A small segmentation model, trained from scratch: trained on rendered solids tumbling over patterned floors.
Rows from block 2, named by matrix and row number. Each number is 128 + 32 x the weight over its row's rms, rounded and kept within 0 to 255. All counts start at 0. Numbers have three digits each. After the name is the row's rms in percent of the matrix's.
# conv: 3x3 conv (model.enc.1.0.conv.weight, 96x96x3x3), inputs 0-15, a 3x3 kernel for each
conv.20 093:124124151140101150165036026060115095191136122246134192203170128122183159144000135131170112231161144164121123167102132193243121073131118088117093121200133211041106136135183149135181130141156126123131127128126129126134121132147109126134225195116148130130153160119142119127080128144158210141226124140133127127122129139130129135104128116126141124109156142122139144124129168114145170130146113128157160136158109141127129130127120128129126
conv.21 110:123128129106105162122123136133106134133116223144124126121045131135255091157009091136127134146142126126129140129095104233000193021255134105124171114188000121096213136147129127131138126129126122127129126128129127125129138121124119127118129152101120095140112170131129092127127134110136207114183072152129126127125128119126120134128117119162127132132138135128116129115109103131116119117128127143135107119114127129129126126126128128130131
conv.22 097:123149127163139117158127119139084140122255092147121161075105170172000177126217129154153126141138102123136132121133136116000178144120124136129137119224000166131141089122118119087130124088130128132126129134129127132133122151139134113142183179129120112122117191118132107131139110143151255087160149130127125134128129131123128126133122110131136145116121147121112125102114071090139076120097144133115109112175114127127131123122126128130125
conv.23 084:119153206122125152119131132123100108104067194131153173102000137087207143126255042118125125093126188119252170138012124170122128201202124150092130169104089134073241154127134128124126131155125131130123129128127128128122125131145126227212124131095122116122153136158133157141153150103154172139135255241129121133128128122128130128123133129128117119129116121095166161130122103169152106131131146133121072108132134130130123128119131138127130
conv.24 087:129129125134129122129116127101147143136252088228097070119173140134125198129088109124200106144111129121120170114114105141072151000224127145094121124163241136129135129107138126086117115097155127128127130130131128126129174141112124123127103100088096153132150056113106157118155189146208148115132112120131129128127129131125127130137132122110132151124093118119132134150126134150127103133126133117142152145126126127126129126128128148125121
conv.25 095:113119134142123125145131128124108129115075148112136137130139119116148176147119119112138102118127135120130143137123093120053157153201124076131255136118000115119209124148132107117133103136097125128117128125139128126130118145088124137223084114118115069041120255255110109126128189132122096084148120196131129129129135133134126130128097130101134195105090165134127120134129227131112145141159118123119128137137107131127131127129124128129127
conv.26 110:126128136137008140114124120137124130140176123118160113156091147128144151134086134124120083165045154144130138130097154082156181114180087117162132136255000133124139123105159117132129131133145127129126131129125125127129137135127136132136135129109123147092121122119111164151151128177135154154121121142129128129126129122128126127137133136121124155131126135136131120132130112108145147141119132139129128130103113130130125132129128128131129
conv.27 108:144138128129128131109135128131117145141111215167082162197113123070238119129158112117132127101199121130128131134126125217000170125109142119118139120000255145106136127129140101151166136133112131131135133130132130127129137124117125129118115105161104158138097128124115121113135113133255000179168092123127128135120129129129127126143141127124136147129113134123142121133100120129123122128126136134121130121132104123128128123123128128130125
conv.28 122:134124123132121126138140158139135137153181129101139136255020127133255100127131123127115142173150131121149134123126150000255125111114197114255059024125255144118084124137144125114130129108120127128127127131127129127128111133153128161151125124123129142131112158157186109135123124120128095143126130121130129128123133125118132126129126150125129110127127105107120140128120130086129115138149133130114125125129128126129130124127125129127137
conv.29 096:124112119127212135119084176141155149130100129171149105138150146077255117138152130121122123105134090134198128126120140150071161138121082136144122108030121129128125131111147151160135118121131125126124126128131131127127111100109128075135201149150122018121143186016105183124080132137096088136136212103128129129129127127127129126129131135113116180134104126152120124170140195124094137124133121139129050133125141138128129132128130131127128
conv.30 101:115122130127127140061148127137119115130182205099158129145117124090158148135065134151128180133136145099147114158126116179129087047255066120132104113255099127148117129154116133169128130134121130129126123129126127133122110131162128109132129148116130116170131139090106141090114155112133255101131138133130130129127126129130130128152125134109128148133129138100125140131132121124153086112106127140137135130115157127126129127123132133142121
conv.31 106:131137126067199148134114133143115174126135140132143116123076137138123130133102117148153125085138123132131124109063152255000087110255114123134147136119130135149156109146112129103135131136130128124121128129133129124125160133174116137146118131140115131125114123153124156101131114132127132128121129140136125130126124131128129127125113116124111125124140121139117125116064175143123129115098113122132127136121114128128129131133130130128126
conv.32 095:102128127121179140119075129094124137122215098102158194137137138158237132100083137147128122111242139138103129134127135122000163142255130139129122157085194114134109126102148170127138116143149128129127128128132128128138138129124134139141156086093124129129128172136148037125128174117166131127129177125127124129134127131127126124128107129122187138140057138111128129156087140113115113118123143138136116125108124128132126130132126130117127
conv.33 091:128201109133162132126099122051125153131191189197081084124116115120120121113110118119100165128039155145138127143106120104124135133159139112125122165113124147133144125126131129070112141138174127133125127131131131126131138114171107124120147125098121142195145010131119171110124139076255131133124122125130122126128129122126126128103138166121125128105123145184247178167000081108104118127123178130117150130213158130128126131129129129128134
conv.34 087:131142131076134129128126110136128118118000127141255145105072115135151125122127126132133121126168143121128119130143140131092114180123128152141159136043116113141129109158131117038127148171117129128129128133129126126129087143117132134132160200125093082123150239125127108121116150123116168147158135130124124122130133127129131129127125129139130159106145154182255214129000103050045105134127111127145155147130138128131131129134135128129129
conv.35 096:112125135156128152164172124150129139141168139000119145116100113109233118154098102148105114099128201034074159110122100073113099218124129176152121140179179143142186092129159134129136121138123136132128125126128123128128108159134071163145139129128104156156017082107117133128149131100065188198055255142128127125122135128127121127137108129114127127131123127106111158143167158101105086125149141127129144136126143127127136112123132123122125
conv.36 089:096083116133186127126164129114183088105141000161176170172140125128211095119133144114169133112081101120193121253118202209127132100125162127139046115255170130125131227147127148132076141116114126126122135127129128126128139163193116081079123102170128142119120000132127184126147123092095136130151124136128126127129124128129127128120126128108125117132124155099068075130136117138126121133134129133078130146121133133130125130130126130135127
conv.37 103:125114125076134139159153147147141136141028135125162162117150105122170113143126135123126156125127127121155136129126128212105121104143118077255128181000168128150112140120122135131122127102138129130125131129126120124128145143121125136116130129123130058130255127110095190137137136095097204127125137136113126130132129128127127129140168125125132118134107129113127132135159014137139142128143135152160089128103141134128125128133125128123128
conv.38 117:128037131126202114097133126123165116124136136125131139132255056125042175108147125123128131136142146132133150120255125164000160137130131159040097134212130125135140121128135113125129109135129126127128132129128128128128142133111131157129154171132122131121128119143119132132137126132114141088133164119130123126127127125129130126118125123134118128135129133133105131118120121127134111136141146111129144132139113130129138128128130128128132
conv.39 103:128125115108128114160136129146130123154147154157119140166119119255000128101134147141128125116171126151127119141125128161207084255101093105151130113127130126235114122111149167148161119114118132129129130124124129128130121136138131127130128102131114127122123178136127134103128126135095138148142204126128128126129128126127128127159140121145126126118136131131087100115125098133130134131145155126131119104119118130127135130129127129130122
conv.40 089:126127154138180127107147130080134136090148116155247109132133167175191140095089052131139131125255127128176121122122143116092155161123104119123129187086154206119147131128124130078134181091136129127127133125125131128127145255145145204124123110122125255169137233145117146102137164119170255140246185131128128129129130124128130130151123107134180142129129139126158151113255134107056133127150126117144122132143128127125132127127134130127129
conv.41 106:135106101129161126146101138154164117145106172163117142136154134122123120128124126126131123101231145108123095128122132146108139113109165124122137138000232133132134126131126085202048163097134131133128123132128129130130115082118114177169128116132137074124120240079161100129120151131132139158168108128127128128129128130130127123120151130134131111083239080124109048091255142125114136141139155047255128234051170130128128129132132128131123
conv.42 093:115133186118138116114152114116114118124255164139150045124095151118255079245138030139125122131121140128146119128066116097255087089236102110106126095071255158074238127138103140150178139123111127129130126128127130130136133132125130086156112108118147128100135095146111099134100142127137148202082126083125124129129127132127126127136152133112117134129137122129143129120123128161145104086109120126138152124125094127138128129131129125128135
conv.43 096:127115144100104163131093130130105168189220176134179211131116129139176190147133128118227130148255171132126125129115141140094140161089128129134127147130151137123173138144123142109140153106141128127132128131129132128131146173185093124145127211179116123114145187122142143122123163098128255144115206112129131129129130124128126125135130124134160130139130146151172183152122152134134130105180153129112121136128116126127130122126128129130126
conv.44 091:142116130092122142119131149174104078108255098174222120108255127218059177137148147115154115129124124146128138000252106238098121095139143074174127097255063147132129143150134128140127101125127129128125127130130128128125126144131132136124129141138131118122129158128119135135109073134120255123170131152127143128127127125129128120128137123121123098127115129107140149106111136136139132121127129131112141129125126131128112131128125134128127
conv.45 102:121131110121149115123127137129137157065255049136255000134134134149000145128097105120162092104194093144106100136098136255000118222000125118095153140159149156156068113120128133144095148126109126128134129134126128128128128141123139140125109122130125124132090114132134125130120172125119136161126134073129127129130128140129129123116116148116162122125126127120138123111132162115140128127156105140126121118129109131127130127128126128131120
conv.46 096:109103126128111123125099126137130101139131212143101124205147114137000123150146113131134150123099128148130123122087131123000164116147127134187127129255000118093131102172116128131142123121119128130130128128127127130130099122125109100121153135118107069162108130134130128126130131092136255123112138139127131119128130124126129132110140122134172128132120096122141113133129132120128148122125121140129136132125100123122127130128126134129129
conv.47 112:113092116146134130120127134171141142108145151132145133164000104057214151171129106143127121142113116137142132116118152141034135077146123111149093150186255116103123129118106129128119116129122129129130127129126126127127135153116137123122148146163128142152099014116129162132154141123131125150171139141125128127129133130130129127106122127128158151118128124127121134134092156123112140146067124132132158122131132121119130130128127123127129
conv.48 102:130136141135127126126124110110080091087255255120178132118129168125143142121071097130141143138129124154125112140136133126146121142129103116114122132148128126133138131137133135143108121134120126128127128128126128128127131121125178117100150136139124139126140132136116123127114136086131133197168151154129128127122129129131124130093112105110230137116126129173168148130088061127126144128153129121089126117131122131127127123124128130130127
conv.49 108:144116130114132112150099108130105131147180095134115106151130127058211189125081137126127133134229145089120136122138148124000118076255106123150132158000136139201103127152123111136104141157126128128125125129123129132128129126132102131144103080124119130114125243128070050129138137138136165125145134171129131126132130128127132129128151122131149141133125124141131124125144096170149121134127156136142141122109087134127129130128130129128125
conv.50 082:169125123112120137110130143139118072165123112114109110153123098126069108137155069065126112116108124129124120147216135169068130093017125051255124147039111138131179132148131124144112080162124129131125129126129138132130106092134058147201118183156075090124124132124127124163091112126127165127156170146124128129126126130123131132131121137108126110112136130161123134158132132123128151141151145124100132151119127130140130126126128135131129
conv.51 088:138136149131157158130134139130175121205255120073126074172146128111136133111129120155188132137126131128162122135107128126116158131133136125150129149141098131132123125115114136132099132135115131139127127130126127129128136126146130212119145131119147140120128130129105115106126119090159169126124125127133127128129131130128128129133123115148136119111126133138124132128109121154127130135133131096074100134097100129132127125127126130129128
conv.52 097:137124110178046123133164126097102177119152000171141127123181112175174107127159126123114125135109127145129125132140144129173083127125109133139115128237091172125153130134141134032142125118124124132127126127130126116125173120111111135147115118120092135121130121179093117164127125125151145071173158107126123133133127135116126124126175086122156138112126125123102125126096122153125122102121199131078122167160158129128131129128128127128128
conv.53 119:114128096111129051128129094156116139178082166147158134106131144129059015125223181126133120112114090120133143130124123119161137102130083143126115113133167121127127112138121127117138134125134128126129128127126129130125124166129136128130161148133125117097130072110116116131126104094122119174140131110130126134126135129133124126134128126158122131132129213142089134117126141127155161133139140122129116127128209125128125127133128128128128
conv.54 090:127121120118089115129159116129125167125008145127129147133190102099151135142135147132176137126136131147164125130156115111123089124144127124172156121106130109121152142143088146130094111121133130120134128129126129126130175137123130187127125159095154125125129161160106103126084205123126096118143171134131127131128128130128126129140134141142125124170170122124000000204255072217199136136133069129255114130111121129126128129129129122131126
conv.55 092:104145129118091167124125119091152175143000142143143255106026047123255156132147140145195156085134138070131135141133110000194108143134139123122101180032247126131130127147127125179124130164157132133130125125127129129131178129119118154126134066059143126167106105082117144126134165184146000150130152132137131129118126135127128130129122166128140138124150155153146131114086085111099124121133117133150125119166139133128132128124128127126126
conv.56 101:131120123123106102138143150176102171134000255150105188111126137110129149133115109136148128105106115124114122128125164148000255122000152134208081147132048135125126154110134146109131138126115128133124125132127123128130131123120132138126144127136146130120127186129125119134147081133124152098147134128128119129127127129127128129130146133118125127131149126139108058126082087139116130102132121121127141126150144126125128128126129126129127
conv.57 087:135158139100113140113124136139085092115117164149147144134237135103197128158137140120117129136110134129130128142124114255072097130141119113003153088094235116133170117132151135127142126132157134134128128129121129124127153142110113182142122177160153126145136074130128120109052121135132170176107151159130129129128114124129135123170124113123126115127126150145137208103062133109083138139199123127098143157128132130127127134129126125130130
conv.58 093:128135154141109115134125135122128185140125206116075139120099171096136160160174171150077140130017192154098123143142141053255191068231048094187093102166000120124181150153115139125194132144123132130126127128126134128138126085110115123123129167176142133132123116118131112101080137120132159132121146178127128129129131128130135128107132131129126134137190140148162110149108135130162132126137139122127155117150101126129129130130130127126126
conv.59 097:124109129127131136125158127060107073105255150072117115112255106115077120131151119090134151064159134125125144124108123112253124105131134117099126154017178131170131129135129113133127134099134125131127130127130125125128135141145103124136120123141137127122112131138128104122111067113185135108126184127130131128130125128128129128122161135099108152115125127128102128139119086082147135127154127127124135132107131129128124130131135127127131
conv.60 086:129141066145173123133147123120142116163138092140089123152171130227255105126167110131198111131255091133129123125117157197000135156099145124032159141157255132086123132124129121107100120126138133123128127130124131125135091136125112136125126179141117107138136185147104127136129125061118143163144104101129121135128126142130127133118138120141132133137147145126097060132127117107119178124097125126117118116113113133129129122128128127127128
conv.61 095:126138127169134130140000113112124117152116126113111153129124131130048124148125128124140151102126134139179137130127113088164113123103140155136132142142054130107156134127114133131150136106126129129126129128129130131128123125116078124131096255155114117130110068124145128138169148138141131124094106122131129129125129127128127129134139129161158118181113118177255134175098048121000037109125134124136141113177138129129127128125128133121129
conv.62 102:083120157055131132124128119141088146180124181160080134147144143143022125127083099080104160112126149142131111106174108091255113032255124118103209125118150130115170123127133136149125147127138129128132127127131130129127130128129127134136122125153133084138127128136140122124131094155255000233132000166128128132127132130128134127121123146139093130141108132115121148100060153126110146147169127132124122138122137131127128126127129128126127
conv.63 096:125147132085026128128186125115103111125255131090034180132097123155235145118185103102134136062137125142206114114138124163114139125025153130133135223141135128100117121143127184130137128131142130129127124131130130129129127134134106129099114100176100117144061135168141210092150130109152118103143134123131129127126126124132128131117130096128117180145134141132136119156130103109125152130127139134149134123137119127127128126123132128128122
conv.64 095:116091137105143134130124092128150014029129138156036155124118134077118124092111140122177198060128124076073133187126124077132132132126125139162126087116137137152123128133124092255134138125123124129128124127128113128124120173138092123124068121154082064128174124123113108129177220171000221154000114129132130130131133128126126140127131115126136132140135156153155165024131163169119131144152131033137137226129140134122127124130133127136132